A small self-supervised image encoder, trained from scratch.
Model: 9.14M parameters, arch resnet_bottleneck, activation gelu, depths [3, 6, 6], widths [192, 384, 768].
Data: trained on histories of elementary cellular automata, time running down, 295000 training examples.
Rows from block 8 of a small self-supervised image encoder, named by matrix and row number. Rows with one number belong to one channel. Each number is 128 + 32 x the weight over its row's rms, rounded and kept within 0 to 255. All counts start at 0. Numbers have three digits each.
After each channel's rows are labels from the 100 images, of 14976, where the channel reaches its highest value: "top examples" is what is common among them; "patch colour" is the nearest of a few named colours to the mean colour under the peak. Only what is clearly more common there than usual is listed. The data: histories of elementary cellular automata, time running down. In brackets: how many of the 100, against the usual share in percent.
# convs1: 3x3 conv (model.blocks.8.convs.1.weight, 96x96x3x3, each kernel summed), inputs 0-47
# convs2: expand pointwise conv (model.blocks.8.convs.2.weight, 384x96x1x1, transposed), outputs 0-63

convs1.90:248149097086131097115079103123118168111134131121149197122162147094077137107125129067125124115144156141098172091110112096146145199134115091131124
convs2.90:143127120143131087095106122127133114149122117116198130131101092148216169114121105126116145142121132038163136146119114133126057114107130134179151125122146232128113141208129132119115118104131122
top examples: 111 turns on (94 vs 50)
patch colour: black (42 vs 17.9)

convs1.43:116074084021102113122134138103109183148168140128177094122086114096137119125130080141149118089112136141121153121114108140137067148099157130075133
convs2.43:023132126120211100132100107104140134171131115119041108188124071116000165082092091123155158134173128084137102129128165094154084046131118127067103124106168062134132156127115112117130151101140125
top examples: large cells (100 vs 39.9); 111 turns on (95 vs 50); 101 turns on (78 vs 49.4)
patch colour: white (31 vs 5.8)

convs1.24:121122113136119176120139068164135127099170069146132108138114133110108114199035126079156140138101153106141079126103152146090080119153144095115097
convs2.24:088114099105139157150082110135113138146138137128151122090127131101181131119184115235133116119140128166108174195166140123187255152145123112160152125070106212152121117046119145140130100132159141
top examples: 100 turns on (87 vs 50.2)
patch colour: black (45 vs 17.9)

convs1.93:102152167057156120141140128079131106112082097115072053100089140186126134166078119139187102153126091163119131124111114073091106105137096139104158
convs2.93:062127156134070071110151131128155076133140118137185138095144121120108154075097154064129139136163142174146088124144145149171182123127123137087152122118127141116111112128091108109138140126183110
top examples: 100 turns on (76 vs 50.2)
patch colour: black (66 vs 17.9)

convs1.12:120103134174135134136145070132134105162115119160149159126129118134103064143152104168126098077119133113154135165109146137184082106103159134108178
convs2.12:168103132167184163112091184147137102105116137117223122173126130128089118088107092094141126113123138207123071104170219155229234117128133077117121107071191205131124103105151095116100141125099117
top examples: 100 turns on (76 vs 50.2)
patch colour: black (48 vs 17.9)

convs1.63:104058092120076152103124127125155145126107103178191120125127117035126134049150085133066083059151110136148164146127151121171128129161117157077087
convs2.63:076136127139145177119120128118118144130106130132182163111126043134044086152106154129117107128126124238134123128155130123120078124136118138011044114201183128122110124128138137125120132169152122
top examples: large cells (95 vs 39.9)
patch colour: black (44 vs 17.9)

convs1.70:093171084039161105134126067064095127160104122126113092128154148111123114166150124169134138078183141116059108098102131093086079136130092148164085
convs2.70:120133117087121136116120160134123138174107147129083136141123106137080135122157119115115089135097124069140035089128131130175158094126147114155112146141136115147136148082155146159134149151111114
top examples: large cells (100 vs 39.9); 111 turns on (86 vs 50); 011 turns on (81 vs 51.1); 101 turns on (78 vs 49.4)
patch colour: white (29 vs 5.8)

convs1.6:185122206120136114151163080117095069143119125082111238102107103052107107106074145073119101157133152070098086116121115055163098196114108119125126
convs2.6:205127128135149116122137111136127124113146128130212133138124077122085167151166104118123135123143135000126082118107112095085147145155135126255177125141114210129133102145124132148136122110144122
top examples: 111 turns on (98 vs 50); large cells (70 vs 39.9)
patch colour: white (29 vs 5.8)

convs1.15:104130102094135157127148124109099111154044125152170084092145077075078118122161124119137101056114103060112107089105141084141031136187120155103075
convs2.15:136116146110016066123150113137121122097145128128245129111111114132140151130078137150113136114105124172153093089160118113106168118114116130109130120131172123120130136088133112085116143184144126
top examples: large cells (100 vs 39.9)
patch colour: black (44 vs 17.9)